From a checkpoint of a small text-conditioned image diffusion model.
Model: 9.35M parameters, 32-pixel images, arch dit, text encoder width 256, text encoder layers 6, text encoder norm layernorm, text encoder activation gelu, text encoder moe expert_choice, text encoder num experts 32, norm rmsnorm, activation gelu, num experts 8, patch size [4, 4], layers 6, width 128.
Training: 8700 steps, batches of 512.
Data: trained on simulated telescope pictures of galaxies, 45.7 epochs.
Rows from block 3 of the text encoder of a small text-conditioned image diffusion model, named by matrix and row number. Rows with one number within an expert belong to one neuron, the router's apart. Each number is 128 + 24 x the weight over its row's rms, rounded and kept within 0 to 255. All counts start at 0. Numbers have three digits each. After the name is the row's rms in percent of the matrix's.
After each expert's rows are labels from the 100 texts, of 14848, where the router gives the expert most weight on average: "fires on" is the input token at the peak. Only what is clearly more common there than usual is listed. The data: simulated telescope pictures of galaxies.
# router: router (text_encoder.blocks.3.mlp.router.weight, 32x256, trained with AdamW), inputs 172-255
# up: expert up (text_encoder.blocks.3.mlp.up, 32x64x256), inputs 172-255
# down: expert down (text_encoder.blocks.3.mlp.down, 32x256x64, transposed), outputs 172-255

# expert 10
router.10 102:150098087137161088134086107127128121191144096105124099107149116112119129127114100138139111121117103113148086148167103172105097098112130146156108134143179113135136128130129108132104120163136111172136159136105127140102127106128108133123126126127173111133
up.0 036:120129117153082114078159101128076105124175138115133104110147103127092106108091086183148147142081125158090126150174058094147179139115122089136133145085175144144127160129116153164108093113095141160137109121126112157145147114103102133170148133168118116162
down.0 064:163150109104168151133107144122157123140100142152111152132107126160161137128163192125126103111127133124139109100115167183155083116110147162120148100156098121135117071131136129086130134154139148102108137112112141109138105101144123121070126145130139177085
up.1 122:149168146136092120101095128135114136116147084104139121151142121124120161125150131135144114112170149134126152150127130070096102115131131122125139131097178160130143149103127109121131098154129118126169158105129137090105118117156123118106083128107128109167
down.1 106:119082111136170126141141136126151135131129142158084124122126117153106096126097097118125144140082121117126111109128140154131136116118121125114119142135109115102111100167123158147123143109087134105112136163129100151133138140082149124135167122133116137120
up.2 092:130134172144154100124107131135167124105128165103142119125157091096141084111128133127078113125093127111143133099056121116095127115129127136117132171135140144175115099139131178129156146130128117079115124117119141114159133139087136132182104147142136147143
down.2 099:127118093091148163136150123130091130161123098142123117114083141153130148159139126138159125111157128166113145143165112123150112119131123114138125097112106135070155138123128094152089139097113134138141155142163127153096120128159137118082126114115119106114
up.3 103:126172133116094168137138152140127135110120074167145114123162122106145136136161128163116146114120116167082143141138127088109164173146135081138136147168127158114118117088122114090139139130131130113111141119121125120170186127113140139139117144089118115134
down.3 106:104131100123135127100115089099125118160147168107121158117100133151138120105107135093113102149126122107158115121140132179166122111122131189116128108088133098140138144175140114147131108108123108126125116134128139150097065115135135093098156129135136122130
fires on: "<end>"

# expert 14
router.14 104:104151160096113139174143140141108121108144131107177135154144183110143090145121150173120111134121115103101119080162139089151150115125148116179125130131116099067119179102140114128089131125148138149114108117132153152137119139109126131098107154082160122110
up.17 094:145125123178090152117152152107117160147166130123170121119134130122094160140129120114159116150174180092119088154146106088128144162130155178084137151143156149160138125117124130164132117136104148137132089121081081137102139099124159104149083130147135080090
down.17 102:107150123084136095124109091132153124111102121137100117136111113135136113115113142143102147125086076161153170113119149152131104118128091093153116100119105105115119127137131111089142151135169112123117156124161193116162122141108109134114177137107131180153
up.18 021:119126130151138114124115146102141115134141142120093131097100100141144078133130116127084099135117132132121127125146105114130119168187137135136132124159129171110094152106112093121125160120104126124147157097123131154098103095131176122121112138132142102159
down.18 053:106143124116122118112110101166159123098140143132098154125140109158131162114136100141167115139131143171109144131102127158136130156089118112103116132107082102146153111112138140103141160092108135136109142117200133115113104068141121178097158112142115138119
up.19 109:162122117111143136090128135161137106119113101114094149164129117105157134147120102184099119184133130146110150173157135091100105127108150094165131157170151125170101134109118065144116110101119135127149184093173131137140082104119139090151134097145131114165
down.19 111:105153156158112137152140113087134138128149160151137097101122144146103127111137156092155133069122118115146120081111120157152142122148107152108137111085114134101130099123124192090140155148130141145107068167076131141119170145130111152108125148104123141097
up.20 101:116124118107128160144147139099085182117141118096161131125108174127118137153143176173108070141105153106154121145129128121134118138080132165116135133157140071182135144139159099106170134134148128113115126154117199154149121139139101101117163144074134115082
down.20 097:123129125141103094145123120164167098123127128163105139130134098108138115108096076116148189095138101121098132110132112142130150141175116108109098149120118174056113103111125148150080122130128123161152127116143089105113109123108139161143095125176149137167
fires on: "spiral"

# expert 17
router.17 122:136109147146120153104094107155090134116198138126140137118129144139154105116099141147153147113120137122165112149161103116094125175113140113129161148147105148090172072053102138170130134133132141105136105100109093128119171113104155121142126128147165102087
up.0 121:117089137106170133132163127168099130162163131108108124094130148142129140105102132152140142139133107137143114107142107119145119115087106129151136154157124098140138145143119138143158112099099120109128091111123154140143101157097095164157149128158110168102
down.0 101:120169116137080134128090132102153122101124134163145111157138113124125119169133098096126123126120156093102145154124137146088138161154157113105132120118108158128137107132120150127077137135153139138138159164138111132126153094164184090095097134121142111124
up.1 090:176125108144105145135075128175143144088109139073154114099130151152145092101126145135111109111126106117165160139144120144118096104126122137137101153118130163125175139148147130134152146128132110104155170128142116137109154118118139128105107138095122106109
down.1 095:068132141115137113115173142073108103161149142161085165165113103108124157153120118128148155120141149155104105116119142116116161148107135120117139136148146097112074123114118130116104116112125174179114073140124131124152095138137109137154140130158151116141
up.2 124:118143123069172126103101135154126108135132133140119169095103133145157149129105149095171119129132093084122139123065118096128097127084147114111166150112151113167138085153107086140128117125131125133127143106170137120125123177167118143113170114151144151152
down.2 105:135095111177100150140155110112138158125135167126114105128148145086128104130128095153109150107117151181133117142177131154132151130159109146140117100145112143096112167107121164137120139095134131123104115134106088153133132095086142110142095149098133107093
up.3 100:122112125140089126146122139104099141127087145141106156142123124131065129167081164088126172164142122130134129136174124135149144129100126141156094141127114170133079157130194155123073148167118151136119073144103125149143127121127135136117100138093093120085
down.3 094:132140149125166134115130104146147113127155121132172107119145130145178119097171116173144105118116121115113129107086130122076128109148130115102157134136139095108181111124052132143162112082143109119137188124130130118114127110131126129128163118172163125161
fires on: "<end>"

# expert 9
router.9 106:115137091109190114098104118111190106113106099125173109119141118146127099126122093106128154129145154154050113098079139130117167094144050153148120130079143186141135125146126102145105134133128123110136115147136149101143176085156139152138105137124177138172
up.0 110:111114119077059132137185145100160166177152147156127094110119090158134113118111157101169122088132143091163143108123131117151141164170134115152119127111066119085126137085143164160146128110126108105104090152115137133156117092103107141150121137106117151147
down.0 096:148152143170199102127086110153093083061114106114124146143128152096109144136127094159097140179125122169087095159134127136126123090114106153106123128138187119182144147163113111069096129165112134150150169119157115123100146127159142128107135121145139122119
up.1 127:121133121083134144114096144111137087114108141178157130096139145145172099137127129118189114102133099096113105131098126116118136125113168129125127113112092103112141141147124142104103136134159164122133159107188080144129153117128169131113090140152136109139
down.1 106:140117107152118099138158121146133177147147120094095122151105089111081147119131116132081135117117157159119151142137141137144123123148073144129108149155192141154155125114132128145141118129086062145110102137077169108112111127134079122132135112113122165105
up.2 036:150149089108089096167143149121141112137117096118066103091143168178126158103121133114096132152114151207101145099151137153143144142153108099115129113184118160123136121154118169168165124123171151114117106138115129130161143143144150089122122145134133181114
down.2 070:099087125121189144124131117165159112079127139143154135165147122087146078157128092106130118108120087095129107158123112106129099089130103182130132154115128124127143143100137120091098142139051125164151169158159140106107085097104079200127138136106172106155
up.3 094:140148121114161155114116097123113131137132149147077136130129164149082100128133145142114159131129150088175109122136165106094104120185145166090125129141143148082158158153147130128147107119143124148089115138130092138118113133130167131146136110125090122116
down.3 092:132125110132107096116142136145164149114121108106190104133127108125138151099124116099145102097114116161072130120144107137142171148070101123162121125147121114183125094096116143148095127139105143127147137122121166105142141110136108121117098123127189160136
fires on: "irregular"

# expert 20
router.20 102:114113119142155130151132130124153125103080161117155147103117079100136085123146112142129084151110113100095123114112126142130158096127168140136143084117091087121044155185123127102123109090194124148112124152165137147147121142138115188131119120109131148156
up.0 106:114121138105140097124110148138124090150117130102089117124146121164183123149105085148119128172186143102107143141119139182137147137104117133140159099147113110101100108143097075123156131103120090149116146124128108132110110117182143156130112098124143091124
down.0 115:136129113151103154135151098109139153099132107135151144120126139085088141104133164118136128056061119165139102125141131078125138131149116115097118134122161130172145137115151181129116122159118155105148112101143123134133156141092078085132152167133123163139
up.1 116:151169157127075181107165156158098144126146083124142160126124127110147145143150141186115126156167157122116151153157123098144132149079147081128127110140090125128117136087104143141132114107100140123148113094128125145153134109112144150098139138164085142107
down.1 109:117094089134155077146095108088173107143107160116120102125121119151090109121105121067127112092102098149173104118104141167121121125164115162119114164129165124131151124161130125128140138144169151124097135185115159108111124148138092118117132131082175096138
up.2 111:094136111115167119107089121128094110110109137101123165110130126117122148104061114138108168112130090117193160113139143159118133116098149128132112135147183099138124119137085117166150109149128127125160161116121136099179116146072143130116149091124162122143
down.2 100:166139131126105131143167136124172131145143131162148095124120147144128115152183150122132090162136155142067089151115126075142145146168121144124152114125066143139124125120146163089125164086136133127116097130144106180100159112178105135140124158135104135122
up.3 124:130108134127115153175087085181157118138104122094122077139132110107177070167131142138166115141134093123109164113148124162132100124128122138153110092161161191127135141146147125103102193101094107094133123165117109141112144088104137133131087105114139125148
down.3 105:122138120126130104085164157097100132113136142183132158103117155154067173090115090123103142108098168134144075142094124108130155127116148106094159131099097074131120101109101129145139069129173173154137116111152135114147118157144128130123164153147119133122
fires on: "spiral"

# expert 7
router.7 130:142132152126123138102172107133148131158153123124133126095115117119134137152113149126117117127129171117112140138086140194095108099112131203086150146104115124165113144115147162117130164142112161120143109148144102134143142098118110131192151136104131139114
up.0 134:140102098104129137110142168106115108148117133141139137100143140123117135120122134136064101157126112132151114158102134176135129133127146147147086136133077107110119127151145126115159161109119157098115125114134116131135137110134180127130147097121102103125
down.0 108:119141152178130135159133111167129158126131127087123134147099118139134117124137130139186126094146132108102132084144132089118129108123101118120173132105142167151137108078121125129100113146147107144140156152137136113152119154142061146112114128137166135127
up.1 127:118133127166138074122123103141107146130133138114126064141118113100115111115125169123113179165112108141116156135173145132141166173164130099139142114134151140126066119120164143149139133140077108156143102121156154126084141132110111117161099113132090137160
down.1 110:148108125095110179140115146152171091144138130123136166097136136127138143161133101123129082094160129118133109119089096102133100094093164178115094152142086120112190138133089104120112131116181150108107170131090116116165104120133143125094163167128168137092
up.2 060:101156132124079151115144107155109097093139104168137142095088135131090111076147134119148140158126138124129132120159118089112157149180156105135145122128129101138102136120135125115160118099127103122150136114160103129152083145123129103130141147088100111118
down.2 080:154061161155150089127130131125167118148117153130131108161165112160171146149115137130124106104116132101153167139068132138140117107086097153137119130096139136093149094135113159140100129147146096134120109138116145119147159147156107136168127109141132115101
up.3 103:166119132143133118102144106091165157111141124122154141155122144119108131151170093178130124128141178117115149138138156126106136105091113135123172124101077121111154133152103110088129145124167157133122137114157146139123118171164136083106104137142149082150
down.3 098:086142140099134133151129141179097104159114124127083156103153112135143122110105164073131135120091097133131117137119101154146133156144144120128094114159132122177118096092131143143122099143069099112127110144107106109122152104102116157160154118093123174093
fires on: "<end>"

# expert 12
router.12 076:123084104148120076127122119118127150119120116132127107112095105125092146188103115113172149138115140153118141090165159127102151139129100151116157130124095140138119118117106145088154158145166110115139137142117174164145110143155163151132096115125125101161
up.0 126:121134113181098191124164089140168173115141128136151137113112085118094152136133105150132125146159173156122144146193139124105121145107126099134141127161163149169123080100133145108105121129135098107122096162079196173122123111140094149122092130121139123135
down.0 113:135095142111157073096100158121096094107090125139114113139142150134148147155113152115136115112065083092109114109092123157118161115149151156128109160108091131101129141142111125138141145161127149164122162116185076119129116148132166098149124143135157122141
up.1 127:113096120129141131129138135112137153114177134137098114119122146140106137167170126123166121105161154097103130133097148107140084137140113139111133116141171124133165100160110101134133119141101144167127095097158148132080133151153095087114147137142133110171
down.1 105:147158157145109116149118144137125094137088138128159142118139111098148111092106142108104151146092110147151126147162116149092187102121132131117125120110099117116109139101137155127141158113139116105157151151103098084150145124105142162151137119110118171108
up.2 071:121122138101102143151080133140115120101116148104108162130132122121119095150126082102174123144106106104136138142106130143126172142135130111114160116099121168126104143153144203135113105118105122104119134150152106111103161138110139103109127144125156115131
down.2 118:155134141117135120160162130117141159124133148151116113143132123116087155144132166143102092153158153153127141100115190137179105111140121163128147155110128091133078107145116109166143100106146126173148135162128139120118159134139110127120173121071104145139
up.3 089:130140127103116132138161104155144151131108104146130122143124143128141166103139151097131111130093115161120128147153178126135090118110137139120155146124131122149102135146172117164119096134123134158095172128154076096159109136103102161098120146106126138133
down.3 105:135108129128151158134163146106130118133115109129111144128143126085112120129137121129117095110156132100142146141134121148118159141143133149124117130114119125086146119120080147124150116127115094148153113155107137144125142124135156087155141117118084103120
fires on: "star"

# expert 1
router.1 069:123105130131109173109083132119148090129080135138108084190101103167148158130108108145106146160124105106167108126127134178129097159139157074089101130086151093128136149146098125091118129119140133111149143128090157111136138108129121088109138084097139129127
up.0 119:140172158113098138146126144099148110087132107124147128136148155170140147098148143063172120120116165124104146149109124106112095152129145111107108159106088160171131113108119115119132128124148151130135109107149081126149130140151128112126097148157091127155
down.0 104:123100118138122137111137117141131142158143156149124151119118129108125127147099093155085152143129091146167105099120124148135128117133108138130167080158137075067152131124153141127106145138122104133091143160138148113134132129099133129121149114115132154133
up.1 098:130122134115161133128125168126113142124128122139078160113133167141146142109119133119118105136148114135129116119130113127097120141102119103118148133140098136118137092123151114128130146108140159106106140140115128151163187147122150102158122169128160098129
down.1 101:145148104133078121120133074141144120130123113140164097124117119112130125140133128137131164102101110114146137122124137120144138131139129151109090137137121118138126157133125169155132132161144110136152114127135122116120060118154094117104145086104092164143
up.2 102:139148122172088103126148134119101163125116139121147127153132120148139100108152125159118171094169195155142125153151142167104123125142187106119137121126146119087122139084121153120138128179177102138154123157099107150114132109117166144136118067069154101140
down.2 106:108108135094169156163117128151150090118143120118127127100124117126119171154097118101139098175091074102114139123085132103158147140123078154114116111118123158171114136177131088130138111082083152121118123101154158114142128129138101138120123179177091143106
up.3 041:176122123144122099140106131151145131117146139125115138102116090106069105143114132155141118152122150096150147106152145151123146125108132088117130147138094106134145156163123137128170140155152156150114144182105144115148153152135122126123149137099138128122
down.3 062:072145133095146152120135102097107116131126135153151138150126176165140122127151135111108132120149121165085131156113125093132134152145124160136127086107146118145114112111133113118082100108089094130139119070151118144114083103105129129171084131139129099153
fires on: "a"

# expert 27
router.27 072:115141126077125166154158128126091101110137123140134114066136110130076120116174146154155114103104104154134123105139132132150095113138114089152101106181150120107112138141128111086147117134115091144110130157103080137093157113129134131122106125099119116169
up.17 139:167112112122166133120167120139159173114120130104132127125129122148081174137154114107120110126132119141097150115109153139130098128132084164122105141125109124197152098157159116132113129124096160135106122129136124109097091173156096100095144154123124147125
down.17 116:095180149140077133156105108122105080148140134143122124127116131121163107121108141122123133102100142127178109125118116139130157117153152096131097113138164123048077140102099128124154106097145102107151146136103122152142142092093166140157112113155126131141
up.18 024:102129138119159141124117118126110116171150147104092141129109093121143127130136119105161115095112083139144086141124146135111130137135131104132090127097167093149133123152140097126135083120116144147102162122133183100119131137114133169097125176146119179127
down.18 054:152155094149099095117151149105125147122106156157074146141134165118128123086121124121116147108135163123116126156129126152121146102100108132132172144150096124114081169114115136133096158132122127135145123176120117171136145089131116130142122131103154111120
up.19 111:112140139103129149145101112143098108163128104112110108135133122148126160135159180107136151141144072151124111122144106129077130126097110139142156146137138177135123140123150174088106144132144163095121099164068150108161111111106158162141098131130093133073
down.19 118:151103126146100120093142169121138147095122152144161136129127128081131112108098077139117117112124167126143146123136123132188128133155145102128079116117112075111139116129129083160156111108098103147134161121170111151086132150152109109092149142139140099170
up.20 047:105103135116154122152100113144123144132155144143100120128150123119092121137152109094169138098128116175103100120122142094099143107170140135133116119133141117125149146145144173124111130100124105127100095136141095126120213110075121093164101159143137153116
down.20 072:141164111127103126127130158123155112119094146111135117126113150117152129111120114123115130113120087106141132162149128132166117138107138135116138139128128123132098109103123084124131114155148149135186147139090151127118083140181140173101130098141131123144
fires on: "<end>"

# expert 31
router.31 101:097149105129096142127147112157078150096155170158156123124128127133088141134110121092131102111126097103174116142165135078142163180166201123146119129186130147156146087143154161128123128136127097139113123122119090115112117141103140132112103097133085165123
up.0 103:107086145150146151120126154134114159124122132112134132139153108138135167137143166165118094134124084113133167153113124114109110086092115112125130065160119102141104160161144086106127138147137139090116126120103166109146150121162120119105106117142151133141
down.0 099:142169112091107116128101095124143101124121139142124119118108138125111101129121102083148167105138151135115075094144130155153160189183132154123110171106152150111161090108124170145127113134114120181135128142147104134147110130093146130149140133133102121117
up.1 062:160113124128117117129147138158156126148135118102102115151147131123133137084149141148132122094129139155105121145110135201134090073159123097137101142094126124109126116112166126129188102115096116124108116141115080098088148100172129121128099139112095136119
down.1 087:095141139126145145106094123108117141126106146145167152135122128127121100180123101118135154145143137128140138105132126078131177172082110128094147114149134129147139140137093113136094153145145155163162170142158176163153107172070139131129152138125133120139
up.2 128:137110157133098113137139139053119123096157126169123138146099119135088206149112128084169098107117133099117148137131171097102165111119112137115148115102101120139105131144103084111064134150168170183131106072107105095120091168175139117090108148158125118104
down.2 102:127141097134166150111144092198137142154096147089122136129161123119170068093132131155104162135129122150126106126138087148161116148143113124141098130152152111115147122116148178145196111107082094083114152180149149164161146093076102142154153093125135136151
up.3 018:093134105100123126091152144123119159140123112117138142148144167098151150119117110149150151122109111132142127135143130109105098173099112133146119155133195131127149126124117124132117144115114128154171092157139144094146096129127156095143134161114108148090
down.3 062:122093140174140203131138149135123123140086084136134140156135136127157127104123099100155135134157104123174112114140100135106112151098120107110091120139160060137121159115112144129163156138113109152176064141122108125097133135158178087123137118131141162121
fires on: "star"

# expert 6
router.6 105:145130164101135153155135086081161103091133109123122105080113139118131124121106114151115095156121148124104167143126106152137132066109174091131158160147119125150114101121152113163134151125185099112127146136135136105102100133129139143159106135127125136108
up.0 021:112146154147120097129129093133120129167105136133105120134127152111126157149125097049083140103188171169121081145098118087159129078140105137119135182125136153132153177145152121132110144113101179123117142128124089125138135129103108149148151145148104100148
down.0 051:127147139163140140122114122141138120136136167084142102146117118140127155088129116087137130142142144155160115132123129178134153113142150156142148165124119119137153172151139134144102131153121133112080114160148108130130151151117127109133132138108085095087
up.1 020:119150150165086112144101112146149105095118095085148128151172128109102107121127175094152122121161111123135091115149129128099123142098151090107114108152135146117125097142147108103122128154189093136175124158099148172178116103114102143157147132121111151124
down.1 050:133110126157135099141102111137130120154118086114133183139179107160149109098090212103133118139141107142130096144136091133135105151147157118103113111112128081119115122150147142121128100150142084137160156164073117185137129136141116121140131149121142124099
up.2 106:111149160122153101149070127157148124163126117092085140135112186133148125112120179135073104088094111123115089142136175126122147149121160136109165189116122137161124123111124130160142111188165126121123115160087131124136106181081121130162133140119092155126
down.2 126:153112095131105138102169142101102106113122128159177115119143075114121145140139066126173135154166118140134156114126092112137098117143091117157075061142117103082130112147146128089107135078098127153140144094137118140110146078168140122106126116147155107112
up.3 024:130132156161145151124111141095088104147152099130091134126127175140119148125121103082142138159175114162111129136155103101087118138140122110157106078103121153146147145128128118083122178106176134149123081130122126128128132164134131120146166116138100121107
down.3 051:146098112107090133099127082141122166083086142116185130110157077130133107161125117129151138146121145127092131152120165133152146088109158121124122154143159119091109101107086130152136103167093086062141160138147097124131159055130098134099088134100124120151
fires on: "<end>"

# expert 18
router.18 130:133110120161126139101126132132139106170137133139078125141105087116125145102133104040153151126150132135114145151143117114156101145097091126106119112139144128170140067118127147146141090114110105130166128116105142111151138112114136141135120090172126147160
up.17 120:130113150117156151148118160124134146156135079151119135150129138150154164134117118121145116146182132182125118128129159159116128113099101098131092131134133124081111135123097110152120097143112136155147114112097129124122144169141130128139160160149127094145
down.17 104:108144082160103122133122110136144116112123141108114145108116110107119073117124133116112123098089126083117135140124100101147140165158152150136164083156110096185147115116166136108118171112146102103117128149189120110133115093110126122115089114121111139114
up.18 077:142117155173130085133138167142135157163127079134141107158129115157168171108120135100114110102154159148130156128116127109114144125128091130105081134104123159130130136112117131123135206140128150171168106126081131112151139160156122111096106128098146088136
down.18 095:100145104129082164133136078121152096109130163126103150100143119094100116163147137156174141160095113119136051147117136148170114153128166115152168109169134109149135095143154107128131077102141087085137128108166139108131137092115111101154130152166129178122
up.19 023:098137099130130127126113128116162102128105113083172145092122101148159099139095113154110170084103141130171169108113113167129132133118080108103113126125131101136144098122114099123124149095129132156106118110155127134101085089111123176133168155148088127107
down.19 062:136111148114147119136138120134109143094117154111149151117113118133132116129133105171145150111156112125153111151103140145131126103096109098110129151134130145129127112107106136135129149137134095154129200125157137100143147110106122153126142126132112114122
up.20 111:164112115139079131164135150143157154139122114098152136142139130117184086136128107162137119127106108130093126117095132156139114149145128110148103136133067117068088163103147188127158131142120115081127088147093118120130141094117120164138098120124119162125
down.20 100:125151141118161118091139085123113105116142156161086140107128142109078153129130145112141145096131132136155112140148096098098156158104126118110127132116186134174167086152120050136102129120133130182132147110146161154117112140111111105117152131141105095132
fires on: "disc"

# expert 3
router.3 084:132118138134164081094154164118121147122142127141110093138139151140096108126118142118117135120141162149134096151120137140116140146168107080145096111123140155118163077140145150095133140144131099160143116117162109140088135131117147105141123123089119088143
up.0 127:059141117116134175160140151136114124127150149165106143120136095145112100128118113134185135178171114162157149134141126113118125142156112113113131107144155101127113108126116149161133115063128100148105131136085132169183151096094119096125136159109152107117
down.0 105:182132140128155086088117102114127144143096102104151118144120158109146143127135163138088140078084139098083113120097140141138130107115134154142138137117105148130149149125119118113120136177125157103143129118164112094088112158153133175158109103149140125127
up.1 103:091102098127162125110164131131124107145133164176148106125106105141108160090082086113154128100130091128102143155098078118187153148141109107112125111137101127113137134128121119147167140089081161107135107122164128113123127091138131157128153122170096157123
down.1 112:185118163104113126124099106140109147130104117091109137103110143105159091140154160151126152153129148143144102132182178124096092084129150138159133124108139170137126108107145156129117112151143067135147130133109115108111132203128116102161121131085130101134
up.2 128:104145107150184130086119078145140111108106116136121121103173170132116127136126115102152144115167095119134129110106114098101139106135112156140122089143143114094139144135083095134106104124142100125151156118172168097154165127088143150123133151136145158147
down.2 091:155120166138106129158116182115103142126145169121117134135088109116135130115108127155131111145092155103113142161129160151146107167128132100104144147100137164157099124134172157132154137162120142123109112131074080161086095120170116101149137104103127106108
up.3 077:095130120135121169148136110116145186148133126131111141127112169152154151132134111102115139107138103124135118069110153108129168188145172128123142127111119128111136096090104150114117102146148149087117103141133127133142103151122113163159164107132144117112
down.3 099:156117110140114100124127131129098078169131124127159109141150124133111102123154136152130118145152167134126127187160093151117090064107116163134117119178129120160181127165142140163116160131116124108146161110110102120088130124138154094102117137129105139124
fires on: "star"

# expert 23
router.23 114:125161146128109144143106165149098128114111167143113137155137160128119109094104128103147178129143103108136097119132144111104094172147084161114127057098127121113175132121137162101142101151116158106156131126134125107161112136150144110105095131131114125115
up.0 023:146138104138136075139106117137139131137131140114106115117129146137116121130130141142124147143124085117068109124128128152130107110103142176093141111121111076124128115109175136153131122136139207160136119079166126143096118148127132131124113136128154174123
down.0 055:100112115109152117181097114163136110148140129157152155145120160132159095117124134129147135133119165166133151113145163185131108126073143144118153101103105137134119105109115114152140152119152155137146138114141125115109135159115107113124095112168118124153
up.1 020:150108167151084171086101121096160091170123135080142162128136166088136142161176141104097147099143166155129114128106152039088155134097143105113134160153139115154139116135133112141138096121125102132101141171152131152092077145144123132108124145153118170125
down.1 054:136140096119126150100086131118152138141145150120197146103140117128116123120135164136099113129142133139087105076110160111093109144105147112119135172200125136126130139141108128131089122172085094146107144139130138130148118088087092143082154145168081141105
up.2 120:119133121148119131139126103142125135132137144143129169105125140113101095199120116151129102116175155110164130106103148147136153114110134113106145103135139085087134169136092169130152119118159101138119108139125145154117156096125154148110158145102147137084
down.2 110:147135165089127138127126155137127127127116121117136084140158097142133168081127148100125165150084128133100144149147092116106119151125143125126123154105132184160127109117144101121129153153084145122133134127132135093128112159125109119143081114136108109164
up.3 026:121151105105131112140134104110120143145099138109110188132164116102153062124152130140085145122116139143128111130140158114110138133106128138140146110095119103141099146095133075127097101163135135136129108152102141128117113128113127138113144159134125127099
down.3 057:131130176142143122119137157149144127135126114143129045126112145136129169132141177130170130136123126118107115101125116162166110145116118082126105109188150129111143111158121137158133142055126128120144167119132143112142183151139103162124111106099165141123
fires on: "<end>"

# expert 15
router.15 150:149126107157130127161109155138127134108111144103130143143140111135114127121153143132114161136115124134127108118152132076125112175134149056165112137117131144135145146159132113125145137123115092153120125116101123127134125145124139154075124111123132090143
up.0 119:131141112156130123112098089128150166162106140130170116142133146098136128114155120137104135103128113140123105140138117130121145095103099143135139114128149147099142106143168077130088133132127123169098131092106108157107183132136108173081133151182136144164
down.0 110:127117156099086110161152166131112114105166138124095135117092111162115136161093116141129125132128146136127115115116163128112113143138153119114120154110121128165115142093111198117153149144118138080121132171139116091138092100127128106157115112057142135088
up.1 024:115164124060129100114094123176107122151078108102135122142119117115141149159132101126176144177114162139117130112093113149142092136124139137107108142072143118148147135157099097099122099129112119129153153108122151121162127105077153109084116135113108124123
down.1 062:116100102154101148122116131083147082108158149205127145092158119123110132130108104142145119113118102124111115125146118130189092126141131127140109120117094088141082098152131078136188147199119141117134117119116135134087145125136121088112069103138156111120
up.2 068:102153140139148131151132141128116100159110079118114122106134108163149130121151150116107123100136106125127143086087143150137112090162106134125115126116146158130129140183144154152127104169113089097140139132048103109168116144162089170123118158152154140111
down.2 086:136102093108127121115141090125145162094153149122142148144128136087095136152091086120150140159092160153111114158177099120115127178102159135157128146154111126112123115071127100113120148094137174153134123141195148142089134086123169079131124132121120100137
up.3 131:148112141105173103131134138170148101174137111141104135130138170146147179106138124030117160143162123190134145129103141151108114091099119158112095174103112141129122124160155144140092098147104157140142122126131122094122115176115081112130111154133120145070
down.3 116:115145113139075143147142103106124164074133135117146125122114090100108075147161122209140113108099128079132119116176109102156128175163133094154168106164140139120124144119091122125149159128147090118119142121133111158137113085154162127133142081136144123182
fires on: "star"

# expert 4
router.4 110:169105064133134125110147137141149106129167129120136120113138096102140180130085119139151148122144122155122172112094105145082157115131161056154127098104134119127122116118110072122125150102157140148151102082129134105093104131134102150119140129116139149139
up.17 109:120119138138139068138084157136142114140119127085108101132124164126190107106116153120131117100108148074159082116115125131121117132080120109123185130146163104152107172144168084114122145156149114174140141135125165114106117143130129112123091104095131121122
down.17 103:137143127120125163135160113129108130116119126189149153139140101116055129144131104156123144142145127177100154132126138119147145133177142134134080126109079151094148092109090168169128105096109139087118114122129091139144130115144122150150160140167115158138
up.18 116:112167105104141194129085123138127117125133133101107110099141117128119139129120129129140152134104105115123176140162123126095112133092093155128170096143174164161132081137101074132125138113125128122158161147127113099113126167127114135103134134121156153126
down.18 104:156097165146130079120168152121110130114119115170155142143107127122147121107129141151124118102132141125129063098073114124172138136180179106121131143121086099086140175119147172127153122139136135124118095115130182157126132091135129144155148116164103110146
up.19 020:141105142111115139144138136122153118097176151113155161172103154144141113096143115116133148141109122150123143138104167150117086128102136154125101143171084157128090161116146138121175156145118122118173096107134155136138131138118161100127115097111143114175
down.19 060:146105131099101116143131129105152122112089095151136136138111176145112099144143139114108093128115121148125129122095143155120114129137137134110127133151111118157074167144140093109167084137133118142125054115122149140135171117093138098115118115129164117140
up.20 112:117111110144109106146177077100153134145133138144138112102147152119115101072124148118124126105125144121150126089140104135161153107152145129150130085149174105107150125110126128133177161110148091111104119177132141116109130116119112140124120121123126137147
down.20 102:133162144113145150107093190155104124117134124102124139146114120110136152157113083150128152142118105144087120171109159110090113163119126131123130160110089140151094118128112111133111085139096169133152114093104127132161116149123129121134141088151145145115
fires on: "<end>"